From a checkpoint of a small contrastive image-text model.
Training: soap at rate 0.0027, 9200 steps, batches of 512.
Data: 195000 training examples, 24.2 epochs.
Rows from block 3 of the image encoder of a small contrastive image-text model, named by matrix and row number. Rows with one number within an expert belong to one neuron, the router's apart. Each number is 128 + 32 x the weight over its row's rms, rounded and kept within 0 to 255. All counts start at 0.
After each expert's rows are labels from the 100 images, of 14848, where the router gives the expert most weight on average: "strongest on" is what is common among them. Only what is clearly more common there than usual is listed. The data: procedural textures in two colours, tilted and lit. In brackets: how many of the 100, against the usual share in percent.
# router: slot weights (encoder.blocks.3.mlp.router.weight, 64x96, trained with AdamW), inputs 0-95
# up: expert up (encoder.blocks.3.mlp.up, 32x96x96), inputs 0-95
# down: expert down (encoder.blocks.3.mlp.down, 32x96x96, transposed), outputs 0-95

# expert 31
router.62 [134 174 153 156 143 134 113 123 121 175 174 105  87 122 103  50  62 140 123  91 129 121 154 119  49 129 144 130 125 142  83 168 132 155  72 167 153  81  88 154 121 139  71 125  66 109 138 103 107 137  75 124 109 115 101  73 146 140 105 107 107 123 186 139 171 137 129 115 124 199 113 126 155  70 104 205  98 160 115 156 111 111 100 147 176 165 116 165 119 147  96 105 127 123 156  92]
router.63 [144 112  91 145 139  91 135 131 130 122 126 131 161 121 107 143 108 138  77  95  56 145 127  95 107 185 141 129  94 110 105 127 133 200  54 120 169  98 141 184 172 116 164  86  95 112 198 127  92 143 155 179 102 184 115 138  61 141 154 112 116  95 162 156  94 158 104  69 166 221 163 146 111 101 125 140 119 148 130 123  85 152 163 113 151 149  97 139 150 101 101 114 153  91 143 150]
up.0 [ 77 144 146 139  92  86 118  54 107 132 106 168 157 121 135 130 199 169  78  78 182 120 146  73 131 132 107 139 170 171 131 144 130 181 171 170 146  93 120 147 147 130 161  96 142 167 114 116  97 156 168 111  50  90 144 139 187 166 122 133 112 139 145  97  98 143 122 177 159 136 125 188 149  60  89 123 135 112 133  75  86 105  92 101 151  96 148 135 128 110 117 160 109 181 143 133]
down.0 [110 131 186  66 147 138 130 140  84 130 155 125  94 207 175 135 128 101 158 134 157 158 130 129 115 159 166  95 102 100  97 118  98 142 156  79  87  69 174 123 122 130  81 122 149 112 183 201 113  39 125 141 126 145 141 167 133 134 172 114 162 180  91 114 157 154 120  85  93 117 132  98 132 128 115 163 113  54 151 145 156 134 173 103 162 122 136 151 142 110  90  95  89 114  78 165]
up.1 [ 74 169 154 131 105 102 101  93 147 120 161 165 135 115 159  60 125 158 167 161 133  91 135 166 155 129 116 125 153 117 197 132 118 159 111 192 112 128 108 107 119 106 143 110  75  87 112 102 113 173 131  87 111 109 119 151 173 131 160  77  78 144 159  88  69 153 168 151 146 170 107 108 160  98 171 117 176 134  86 106 118  58  92 173 158 152 158 123  78 104  78  91 123 188 147 130]
down.1 [185 142 190  80 147  97 115  87 126 117 101 182 116 116 137  77 172 148 115  99 105 115 177  89  93 144 201 116 102  76 157 163 155  90 104 107 100 145 158 133  66 168  73 129 133 117 156 170 194 105  91 141 147 111 148 155 128 123 168 111 180 130 144 182 152 150 118 164  75 121 133 100 156 122  92 149 151  64 127 123 128 147 175  76 129 160 111 119  96 106 113 158 110  89 136  89]
up.2 [105  80  82 103 128 154 106 182 103  87 178 123 165 138  71 117 128 122 171 130 137 156 139 158 152  87 164  78 197 127 196 176 161 128 167 102 113 157 143  96 154 161  95 148 189 114 146 161 108 104 130 141 167  77 163  98 145 125  99 121 175 140 143 107 128 163  81 108 120 141 110 166 168 121  95 136  84  90 118  83 181 148 167 100 118 127 118  97 166 193 110  96 145 141 143  71]
down.2 [101 108 134  99 141  99 149 168 133  62 115 132 159 172 177 159 122  95 137 150 128 104  81  52  90 188 135 136 128 153  74 126 159  87 116 114 150 134 174 136 107 118 137  78 140 180  85  93 153 143 169 126 181 133 134  92 127  92 112 154 109 127 153 121  57  92 142 152 181  59 132 102 151 139 171 124 144 122 181  81 135  94  90 175 138 160 136 155 152 175 138 142 112  99 104 193]
strongest on: cloudy (37 vs 3.3); plaid (28 vs 2.9); pattern colour: pink (28 vs 8); pattern colour: purple (26 vs 8.1)

# expert 5
router.10 [101 117 124 178 116  97  91  96 116 116 154 142  97  86 123 138 119 159 137  85 175 103  69 140 118 109 111 163 117 165 117 167 196 107 134 102 194 138  90 157 110 150 112 175 120 111 111 140  69 124 124 159 142  80 114 110 115 108 117 128  98  26 144 214 139 152 166  90 120 138 110 201 147 109  91 118 146 116  92  92  69 120 106 164 152 131  82 173 116 101  89 123 145  91 131 102]
router.11 [172 139 181 175 109 181 126 148 139 138 114 115 130 122 117 118 122 150 119 122 148 134 108  90 123 135 147 132  62 161 185 208 114 107 113 149 138  61 105 161 122 172  95  94  70 104 162 145 130 142 120 159 128 180 166  96 100 105 122 109 107 109  86 116 159  92 158  91 153 162  90 116  88 147 131 157  99 160 153 193 141 152  85 178  95 147  79 147 146  53 111  57 134 131  89  97]
up.0 [140 164 140 120  81 146 127 118 162 140 104  55 125 125 141 145 174 108 142 100 195 109 122 110 131  89 192 114 148 148 185 157 144 125 137 109 149 137 157 145 191 124 119 135 133 124  76 104 109 100  72 172 112 118  82  96  95  85 120 121 157 129 166 161 132 104 137 165 228 146 128 149 154 162 147 116 112 148  92 111 156 128 183  71 138  61 114 128  83 139  79 132 125 109  47 116]
down.0 [151 149 175  82 153  98 188 189  97 154 174  96  98 116 136  99 131 182 160 180 107 142 168 115 122 166  39 121 123 168 139 127 118 106 108 199  69  62 107 141  93 122 138 121 164 147 156 190 123 146 196 130 105 202 138 161 134 120 138 111 116 155  96 114 143 121 126 139 121 140 141 150 165 106 129 199  94 140 201 161 133 122 104 159 109 126 148  89 144 129 139 137 131 137 139 131]
up.1 [144  99 120 136  55 166 131 131 136 184  88 142 104 141 121 174 134 153  71 140 170 154 134 129 160 113  67 105 113 179 146 121 139  99 144 110 131  84 146 187 121 186 107 186 108 113  72 159  87 135  63 126 144 130 130 130 113 161 116 107 172 102 147 163 155 158 153 178  91 140 111 121 145 183  77 134 147 116 109  90  94 100 199 182 129  78 101  69 162 136 118 142  94 123 147 156]
down.1 [120 110 132  96 155  38 152  75 133  86 140 107 138 128 211 120  94 150 164 149  81 144 147  98 167 102  84 100 117 121 157 141 113 148 172 109 162 142 131 117 126 135 125 102 139 197 158 106 131 144 145 140 105  95 132 156 135  71 200 115  78 118 127 144 183 113 124  81 191 125 177 132 130  80  87 168 130 158 168 135 141  86  92 164 133 177 133 189 101  85 132  94 112 149 102 106]
up.2 [132 120 136 125 102 157  86 101 124 132 121 127  94 177 153 103 130  65 183 124 135  69  90  93 164  94  88 115 136 148 163 144 158 129 123 166 150 118 143  92 157 151 109 153 152  62 152 121 176 213 115 105  55 204 103 135 106 165 133  99 127 109 100 122  52  72 150 165  76 106 135 146 149 151 112 151 188 110 151  89 155 178 127 139 157 113 155 121 108 124 162 158 119 120 169 114]
down.2 [ 90 142 143  69 118  43 125 152 144 120 170 144 106 111 110  74 151 130 110 185  77 141 102 107 122  93 162 140 154 119 128 171 117 117 101 139 162 105 140 163  79  50 110 129 157 141 131 122 145 147 229 147 129 137 174 119  74 164 183 126 125 114 150  99  99 141 101 129 133 118 144 100 136  95  87 119 127 175 113 166 107 105 161  81  70 133 168 175 157 139 100  53 103 120 121 127]
strongest on: black (94 vs 17.1); pattern colour: black (55 vs 8.4); blue (52 vs 16.5); ground colour: black (39 vs 8.7)

# expert 24
router.48 [125 167 102 133 140 151 147 123 133 101  76 161 139 114 161 126 115 108 136  99  98 177 156 170  66 208 170  90 139 190 139 126 167 154 117 125 192 120 196 145 126  76 140 131  97 134  87 149 132 160 167  76 153 158 145  80  70  93 169 151 150 181 117 187 134 102  91 149  92 145 153  86 145 107 166 142 132 138 161 158 147 137 106 125 162 145 100 152 193  79 126 101 128 114 107 154]
router.49 [140 152 105 154 146 118  94 103 112 124 150 136 129 101 191 104 111 121 106 136 143  98 164 181 126 137 159 124 108 173 204 151 126 156  62 146 206 143 134 134 103 106 136  99  84 135 109 171 129 172 153  58  96 136  81 104  70 113 125 114 180 144  98 129 148 146 105 117 142 133 165 197 132 190 171 165 123 184 143 117 138 128  75 148 112 111 117 108  85 113 169  56 132  78 118 102]
up.0 [ 97 136 137 106 124 184 109 178  89 106  90 107 127 160 157 119 173 131  84  93 126 171 158 138 139 114 183  65 146 146 116 104  90 163 146 125 135 157  87 143  82  84 113 144 149 123  94 156 159 139 147  41 181  97 168 128 176 116 111 138  86 169 207 202 119  94 108 135 121 146 174 137  78 136 101 169 107 121 124 110 143 102 109 103 120 164 146 173  92 118 160  88 165  93 119 100]
down.0 [151 113 150 124 200 104 134  74 131 223 171 124 163  79  93 141 112 108 122 129 170 161 105 147 156 127  71 173  39 151 125 100 137 111 105 131 112 172 117 129 150 129 110 127  99 114 147 125 163 126 156 168 131 128  91  69 116  72 110 159 129 120  39 110  77  85 144 168 120 101  93 132 145 143 163  84 170 130 153 123 103 166 140 146  95 123 120 124 110 120  78  98 181 113 141 104]
up.1 [138 129 172 129 112  68  73 184 127 136  59 137 114 131 114 156  74  97 127 127 111 153 116  99 127 137 127 154  51 130 112 165 128 136 106 152 137 162 130 180 177 117 126  84 155 119 131 111 138 179  70 132 121 137 145 155 146 159 108 114  78 156 141 161 143  75 118 186 146 123 224 184 159 143 146 112 145 141  83 146 121 129 140 121 184 145 103 135 101 150 135  87 118  48  96  72]
down.1 [147 111 120 141 114 127 168  50 167 135 149  87 114 102 117 162 112 120  90 175 161 102 105 102 116 107 187 147 166 126 106  94 185 144 142 140 100 123 141 101 120 117 134 173 124 155 170 153 102 198 146 120 116 105  47  73 110 124 187 150 133 113 112 132 142 152 129 117 105 108 149  93 179  85 175 182  96 120 119  44 112 204 178 167 142 118 136 170 150 102 148 158 125 116 157 140]
up.2 [ 59 176 177  79 138 113 128 112 151 164  98 114 158  72 155  68 128 144 146 100 140 139 122 116 146 126 123  78 161  73  68 140 169 124 129 147 144 204 120 155  89 106 151 104 119 111 122  94 115 158 116 152 112 135 152 160 126 176 146 127 135 206  63 152 132 178 104 120 111 117 147 125 141 205 111 171 143 160  61 123 109 127  99  99  84 130  88  83 143 124 134 138 117 106 182 173]
down.2 [108 150 136 124 108 172 144 151 179  91 100  95 159  91 161 168  90 133 141 158 165 125 135 111 145 106 154 177 139 124 114 152  82 192  95 121 103 160 161  90  41 137 143 134 127 121 155 170 108 137 132 104 140 171 132 119  62 212 156 151 127 114 149 109 154  81 179 115 151 147 109  69 133 119  97 150 151 147 158 175 158 147 145 126 160 121 115 188 181  95 189  82 106 136 131 180]
strongest on: dotted (43 vs 3.3); bubbly (35 vs 3.2)

# expert 2
router.4 [114 106 115 122 104 116 167 221 138 131 138 145 178 148 150 157 170 122 146 117 120 115 101  40  93 195  91 113 155 159 125 141 152  75 145  91 153  93 112 130 142 102 175 123 136 168 150 184 110  58  86 118 126  95 143 215 142 162 128 125 158 128 106  60 133 152  92  98  84 165 109 113 101 117 142 168 141 138 116 161 137 129 119 147  69 168 159 138 149 159 129 153 176 143 131 107]
router.5 [127 153 134 139 109 171 164 149  97  98 102  91 153  95 173  66 170 134 105 121  91  79  79 100 110 141 115 143 141  98 163 157 117 111 101 130 167  93 120 103 126 146 140 113 110 172 149 104 101 122 107 194 142 138 113 184 119 144 136 128 118 113  73  97 134  82 108 109 179 241  65 150 124 156 139 183  88 145 141 118 129  85  92 182 114 106  85 146 130 153 112 146 129 128 121  45]
up.0 [135 121 120 126 136  63 184 139  75  68 132 121 118 153 103 141 138 123  93 137 126  88 173 178 130 176 165 124 161  91 105 129  89  74 148 137 144  42 207 116 151 130 134 128  84 131 115 149 152 131 118 112 178 200 142 150 152 178 109 125  90 142 130 142 103 117 130 177 103 107 114  94 127 145 183 179 120  86  90 132 110  96  82 122 132 142 126  97 173  67 123 167 178 120 100  84]
down.0 [108 114 203 150 150 158  79 116 112 164 121 101 124 110 158  97 145  84 132  95 126 153 131  78 164 117  81 138 157 142 171 128 117 197  99  69  65 175 142  91 125 105 132 124 125 183 110  98 129  86 131  85 137 129 162 104 143  64 152 163 135 104 141 108 109 100 163  97 114 137 133 107  99 108 108  62  97  87 127 140 130 130 176 223 107  97 151 125 146 146 124 115  72 124 186  83]
up.1 [109 119 103 117 124 147 142  94 153 162 149 174 136 130 117 123 132 163 151  32 118 184 135 106 126 212  85 144 124 126  86  54 141 155 114  77 149 162 138  99 137  98 136 152 127 150  85 100 126  83 133 122 168  79 172  88 124 104  87  72 139 153  73 135 136  93 191 169 108 136  91 120 140  79 122 119  91 113 163 173 134 151  86 116  73  97  99 156 145  96  91  91 105 153 134 143]
down.1 [152  79  81  35 142 139  95 125  79 114  94 109 108 147 107  87 106 149 127 165  80 113  88 163 135 112 114 162 130 135 168 154 162 127 137 134 139 112 128 191 171 131 131  80 108 134 169 180 130 166 140 155 123 170  77 147 115 111 121 110  90 186 180 127 169 130 109 125 145  85  95 103 120 138 168 136 207  84 146 119 134  88 148  90 166 144 107  79 111 146 164 111 188 113 116 189]
up.2 [170 174 151 142 171 120 154  42 129 107 134 181 125 136 174  67 113  89 166 163 147 129 112 105 118 114 118 134 149 101 110 144 140 147  95 158 129 109 114  92 150 127 130 179 116 108 129 101 118 139 132  94 157 116 133  92 108 102 134 129 110 109  98 202 183 177 122 178 175  86  97  57 174 175 111 162 133 111 122 169  70 113 138 145  76 117 118 116 114 128 188 128 176  89  65 168]
down.2 [ 55  71  69 117 179 111 103 147 139 134 143 118  90 133 131 205 167 139 134  91 132 133 176 139 181  63 163 149 126 156 100 135 159  81 116 109 108 135 129 134 107 190 107  92 150 166 109 119 148  88 122 164  74 161 140 172 121 114 129 130  93  96 114 163 117 110 138  38 107 187 134 122 156 145 115 117 170 137 117 109 124 174  97 163 163 147 157 131 167  84 116  65 113 129 162 103]
strongest on: pink (40 vs 16.4); yellow (40 vs 16.9); cloudy (30 vs 3.3); ground colour: pink (29 vs 8.3)

# expert 0
router.0 [162 147 104 172 116 135 122 111  94 145  96 109 146  72 173 148 104 150 124 133 172  80 152 141 103 111 124 153  99 184  97 172 159 114  98  97 140 137  67 143 132 161 107 142 130 119 170 114 117 152  85 207 120 133 191 140 140 112 116 163  99  99 101 125 182 135 118 111 135 143 126  92 124 190 189 156  95 124 127 178 155 151 104 206  91  92  77 110 119  80 121  45 170 118 115 102]
router.1 [104  83 136 168  71 170 106 133  93 162  73 213 168 122 114 182 111 139 114  98 125 118 194 146 140  60 120 141 111  97 114 149 137 159  82 104 120 116 151 111  94 139 127 119 156  97  92 130  83 169 127 168 120 116 117 117 129 107 172 118  79 118 149 135 142 114 133 152 138 120 109  89  94 145 199 160 100 182 180 177 111 112 106 129 193 120 116 106 105 188 107  67 167  85 130 156]
up.0 [130 143 126  54 131  82 106  73  95  91 151 111  93 157 137 128 197 162 147 104 131 115 153 151 167  99 167 132 116 173 119 143 108 146  76 174 149 129 126  86 110 175 138 119 157 132 113 121 115 152 176  77 156 139 203 102 151 141  87  67 161 152 126 146 135 102 152 173 132 119 153 162 147  98 160 143 161  78 138 116 130 163 182 153 117  96 120 144 175 176 119 191 135 147  84 205]
down.0 [151  90 129 136 114 145 125 121 125 123 114 127 157 191  98  58  93  93 107 133 156 142 136 102 140 143 107  63 143 118 149 191 175  97 162 156 110  87 100 110 134  62 132 127 183  83 130  86 154 132 110 107 146 157 106 135 172 141 154 195  91 162 211 146  84 196 105 119 110 179 118 104 135 127 113 115  90  56 153 124 140 191 124  73 107 170 101 153 113 140 115 117 117 105 145 126]
up.1 [103 137 156 154 164  92 149 131  77 174 138 205 148 157 187 128 106 111 130 116 118 122  60 241 127 107  67 126 107 129 111 109 140  82 204 150 165 126  99 130  88 114 130 135 153 117 135  71 111  89 139 117 108 115  95 138 111  82 106 121 110 143 128 111  94 129 168  66 122 170 146 141 170 185  61 130 131 111 119 150 130 104 134 140 129 107 157 142  88 159 107 125  77  91 100 113]
down.1 [ 59 132  73 161 176 147 153  91 173 159  98 179 165  90  62 157 185 124 112 148 148 138  99 135 137 132 127 177 150 129  85 152 164 103 153 156  94 131 149 137 123 105 110 168  84 173 150 105 111 152 109 190 148 157 168  90 185 146 138  90 146  95 163 133 119  99  90 184 137 142 110 132 125 105 118 146 176 162 118  98 139 120 122 126 138  73 132 152 165 113  63  90 179 152 180  96]
up.2 [168  83  67 103 140 160 137 102 108  99 189 186 169 184 138 144 146 158 150 107  66  51 165 149  73 126 108 125  77 158 116  92 150  81 113 130 116 122 109 103 121 158 188 137 130 108 149 132 152 104  86 113 105 108 104 138 145  61 139 146  93  94  79 129 147 161 140 169 123 136 157 123 116  71  89 112 168 141 133 101 116 104  95 178  70 118  98 150  96  92  86  88 123 111 163 136]
down.2 [113 136 200 184  98 153 109 102 158  94 100 169 129 107 103  79 125 119 147 130 137 180 103 166 106 128 171 111  79 138 117 106  96 188 160 120 170 117 183 169 207  99 103  89 100 163 100 104 150 127 137 118 124 130  68 109 165 110 157 127 118 114 145 139 135 128  89 121 149 112 205 139 104 186 120 158 174  73 111 145 142  81 134 100 191 167 109 135 142 128 101 115  75 130 128 183]
strongest on: fine scale (63 vs 29.6); red (54 vs 16.3); scaly (41 vs 3); ground colour: red (28 vs 8.3)

# expert 16
router.32 [134 100  82 165 154 104 129 179 135 139 140 143 161 124 190  68 142 164 130 129 160 135 151  85 167 135  87 116  84 119 138 191 120 150  81 119  64 120 165 129 137 178 109  97  90  93 190 165 114 116 117 114 120 109 136 148  88 122 144 175 131  93  71  89 108 102 108 125 119 139  78 162 173 178 127 201  79 116 127 116 116  86  94 183  88  95 164 101 131 136 100  94 114 176 104  95]
router.33 [109 123  99 115 124 107 128 128 153 120  98 128  76 148 146 166 168 144 134 176 163 177 137 159 124 129  73 228 102 179 121  87 120 172 169 127 110 154  84 130 143 114 190 152 127 109 100 140 107 158 160 219 103 131 113 120 166 111  83 110 103 127 111 175 167 113 163  87 164 136 129  83 148 154 135  66 117  90  95 104  97 152  98 146 116 107 122 117 124 215 160 142 157 168 104 120]
up.0 [136 185 127 188 182 124 157  92  96 123  77 157 102 115 164 170 125 128 153 128 135 108 139 185 171 119 129 115  47  96 183 159 150 130 103 167 135 119 127 167 151 156 136 104 153 113  84 104 113 106 126  78 146 142 180 113 139 113 115  88 186 145  84 113  86 125 109 174  82 103 165  83 141 166 139 203 175 119 117  92 168 143 193 143 140 117 185 114 146 143 116 110 129 164 151 169]
down.0 [129 105 101 129  71 168 164 170 139 195 140  92 130  94  87 100 166 191 183  71 152 179 131 111 125 108 116 140 151 117 141 116 107 113 183  48 162 122 129 104 105  72 123 157 118 153 150 152 116 154 162 126  79 101 114 217 136 142 151 123 131 142 136 162 182 150  80 147 153 141 163 117 117 112 134  85 115 135 136 163 118 182 126 135 102 133 172 116 129 208 148 100  75 113 129 114]
up.1 [164 129 111 135 116  94 155  68 140 109 116 201 124 163 193 162 191 102  79 102 124 115 157 167 102 102 162 150 119 137  97 196 101 151 145 153 170 121  98 125 121 146 114 160 159 123 136  98 139 189 171 165 124 181  85  91 156 178 148 159 111 168 124  75 163 145  89 175 148 103 119 111  97 158 130 107  98 147 178 152 138  58  67 119 116 137 101 126 104  98 157  81 144 114 101 126]
down.1 [118 127 140  97 129 111 163 172 139 135 105 139  66 110  99 145 156  71  87 109 174 148 113 129 182 165 118  93 101 113 181 115 142 113  70 109 155 107 124 159 171 168 211 124 106 104 120 148 177 139 124 111 157 115 118 160 106  58  95 110 177 135 149  73 116 140 180 133 170 113 151 119 128 115 113 147 159 102  86 163  98 158 140 140 145  80 114  83 165 135 132 144  96  81  76  38]
up.2 [115 100  82 104 124 157 160 117 181 102 153  79 140 201 116 117 143  90 136 128  79 159 121 149  91 117 155 115 125 120  72 159 112 131 154 128 134  68 138 119 171 209 154 175 153 122 148 166 165 121 171  89  39  94 111 169 116 109 145 155 149 158  94 141 119 139 132 171 182 144  95 154  92 116  92 114  99  92 162  94 190 111 148 111 119 195 147 162 152 101 166 120 130 115 107  94]
down.2 [170 168 214 119  65 114 142 118 116 166 114 138 152 179 196 134  89 128 115 194  64 141 109 103 128 129 179  89  84 121 135 125 132  99 137 135 104 143 100 119 110 114 123 100 106 138  73 101 153  83 123 100 151 174 148 126 179 112 181  93 114 128 176 183 181 149 140 128 161 134 122 141 165 144 129 100 115 125 129 107  94 152 102 129 108  79 115 137  93  97 125 116 114 171 198  49]
strongest on: zigzag (59 vs 3.1); black (48 vs 17.1); ground colour: black (26 vs 8.7)

# expert 29
router.58 [136 172 108 102 121 174 138 195 131 127 102  60 115 139 164 116 155 170  69 137 164  72 115 150 123 106 130 128  79 109 153 177 112  83  86 115 184 115  61  76 119 137 122 120  73 101 124 132 150 132 109 132 114 116 153 114 102 129 156 142  93 140 126 105 142 172 104  94 136 214 108 170 108 111 139 196  89 161 180 133 110 148 143 194 114 154  90 148 100 124  93 104  91 178 129 101]
router.59 [129 163 159 182 174  41 103  93 114 126 142  76 116 117 154 100 118 172  82  98 171  98  76 146 132 159  96 170 192 122 127  90 133 140 119 119 145 132  88 117 146 131 109 137  68 133 162 169  94 183  60 118 130 127 144 144 140 146 112 159 112 108 104 161 145 110 115 119 106 159 123 180 153 162 135 160 139 161 121 109 107 140 132 229  89 131  77 157 153  98 119 134 108 104 148  56]
up.0 [109  79 138 122 104 136 156 160 121 155 133 135 142 186 103 144 112 128 127 100  84 108 131 183 187 161 152 154  77 100  61 106 139 135 164  97 157 143 148  98  94 147 109 210 159  86 195 164 131 131 107 108 132  98 147 155 108 124 133  99  93 108 120 151 121 170 103 111 118 186 196 109 100 117 146 111 110 184 106 110  68 134 145 116 106 159 115 137 131 157 116  52 107  96 116 216]
down.0 [102 149 100 124 148 111 116 155 138 104  83 122 188  85 124 177 121  96 153  69 157 128 123 102 154 125  83 112 111 104 155 125 116  77 140 138 109  95  76 119 127 133 203  82  69 108 106 118 139 144 165 118 126 136  78 127  90 171 129 151 141 136 127  68 126 108 153 147 127 107  67  90 126  73  98 105 170 125 154 141 172 181  85 164 111 151 108 159 150 109 142 245 106 147 171 125]
up.1 [ 97 136  78  66 111  97 136 248 113 133 128 176  82 128 129  95  74 124 170  99  98  92 129 147 136  94 125 119 120 137 103 124 134 133 131 132 159 125 112 133 126  67 161  62 170 136  90 156 145 129 178 173 134 134 115  92 133 144 129 211 129 112 110 124 147  75 111  86 141 121 174 195 158 134 136 139  80 152 135 137  84 162  81 176 125 151 170 160 131  85 126 102 105 130 150 127]
down.1 [148 115 152 182 124 146 126 118 132 123 112 105 159  76 175 127 114 138 153 143 156 135 125  98  88 154  88 119 125 146 163 122 116 196 103  95 187 169 104 115 218  91  95 151  36 153 109 128  57 159 145 115 111 137 195 156 112 109 153  34 113 143  89 150 118 160 138 115 132  91  89 136 125 128 138 102 138 120 109 110 145  56 124 117 134 114 106  89 136 184 165 132 143  81 110 121]
up.2 [134  98 164 141 176 140  91 100 168 136 127 108 107 100 165 173 106 151  84 127 115 151  89 157 140 165 144 149 141 114 152 122 116  89 193 181 143 186 155  97 111 139 161 135 112 125 134 141 111 110 123 102 163  82 134  91 142  91 120 123 130 163  71 141  66 154 150  62 144 113  81 115 127 171 147  99 218 143 138 136  86  69 133 102  70 139 111 144 132 187 145 104 164 188 155  72]
down.2 [149 130  84 118 118  95 180  83 122  96 155 159 111 167 154 169 145 106 182 109 162 108  97 193 121 127 129 145 176 139 143  95 202  92 136  91  68 148 118 108 108 141 145  92 194 158 122  88 156 119  94 174 140 147 129 118 163 109 119  93 180 115 155  86 142 141 126 119  64 163 104 146 131  96  99 127  21  97 144  88 147 130 133 170 141 166 100 136 116 120 128 156  93 113  87 172]
strongest on: black (60 vs 17.1); blue (49 vs 16.5); teal (46 vs 16.2); pattern colour: black (36 vs 8.4)

# expert 7
router.14 [116  85 154 141 178  85 115 145 152 164 167 143 131 159 159 176 177 152  80 163 151  75 158 115 149  97 122 119 161  68 133 120 105 128 141 155 117 146 123 132 109 146 106 128 176 108 160  86 110 179  83  81 108  92 129 107 103 188 162 131 143 128 156  80 100 130  51 175 229 108 109 124 136 164 118 124 162 134 105 118 120 118 173 123  80 143 160 180  99  90 133  82 143 175 124 104]
router.15 [106 123 176 122 143  96  77 153 128 195 156 135 120 128 170 105 131 138 162 137 114 121 162  99  78  92 154 124 137  85 179 142 139 140  53 156 100 126 124 137  93 152 119 134 112 128 152  85 128 112  77 129 103  87 111 127  87 142 131 101 133 169 135  83 109 152  53 147 210 186 113 168 126 146 104 139 154  89 120  86 101 119 143  68  37 108 135 147 125  64 120  71 130 163 122 132]
up.0 [109 110 165 165  79 138 105 103 154 160  66 181 138 162 173  78 125 121 179 166 151 139 126 147 163  95 130  96 166 131  47  94  95 121 164 140 175 153 124 121 154  99  97 124 182 101 154 121  97 117  89 117 153 153 106  98 139 166 122 102  85 170 157 131 157 119 128  99 136 105 110  92 130 115 167  37  80 160 136 116  97 115  93 163 120 115  86  83 111 103  93 111  82 166  92  77]
down.0 [ 91 157  60 115  98 132 156 131  87 121 147  93 159  74  92 130 144  98 116  66 121 110 191 113 114  95 118 124 187 127 148  87 163 130  89 106  97  98 117 116 115 117 125 132  71  88 132 133 171  84  77 136 185 174 157  71 137 147  36 100 155 108 143 162  89 178 124 161 143 171 136 105 153 155  74 161 109 143 119 155 208 119 131 111 145 134 124 139 146 116 139 152 173 148 109 138]
up.1 [130 152 122  71 126 140 102 156 145 111 148 107 176  28 109 170  49 124 101  89  88 150 122 133 107 126 135 159 161 138  90 184 156 113 164 135 131 114 133  99 145 128 127 130  94 103  73  70  80 167 116 116 163 182 107 131 124 122 151 192 129 169 155 142 110 149  95 108 131  96  96 117 162 155  60 150  83 124 148 130 157 210 114 130 116 102 178 123 108 119  85 115  94 106 137  82]
down.1 [ 81 120 161 138 133 122 114 131  95 144 137 133  82 143 149 146 149 128  91 153 122 112  79 139 153 115 132  93 154 108 107  56 119 139  65 195 112 161 216  98  84  99 119  74 144  99 145 170 117 135 119 142 110  78 150  82 133  81 196  83 115 120 109 126 133 106 122 128  94 147 143 102 165 169 126  70 133 153  79 146 114  96 182 187  70 136 120  87 148 122  97  79 157 150  85 104]
up.2 [137 136  55  70 108  76 176 116 133 130 108  77 119 164 166  94 128 161 156 140  52 128 103 133 157  69 115 212 146 132 135 138 128 150 166 128 140  89 173 172  81 186 122 181 113 118 107 156 130 179 164 159  93 177  39 167 170 137 131 143 105 141 106 127 112 151 142 145 135  98 116 131  88  99 107 134 106  70 144 182 125 105 129 119 104 133 109 146 126 126 105  82 128 113 121 101]
down.2 [171 180 194 133  69 148 105 142 119 152 154 133  91 154 180 146 108 116 144 127 117 122 181  43 120 120 148  96  65 141  87 173 135 171 131 107 134 189 142  97 145 128  99 121 117 166 148 131 141 114 125 104  94 106 147 165 101 155 104 133 136 118 129 111 163 125 134 171 161 255 116 165 129 143 184 154 142 125 130 129 166 106 151 158 127 106 176 157 131 132 140 169 165 185 142 127]
strongest on: coarse scale (71 vs 30.1); speckled (51 vs 3.2); studded (33 vs 3.3)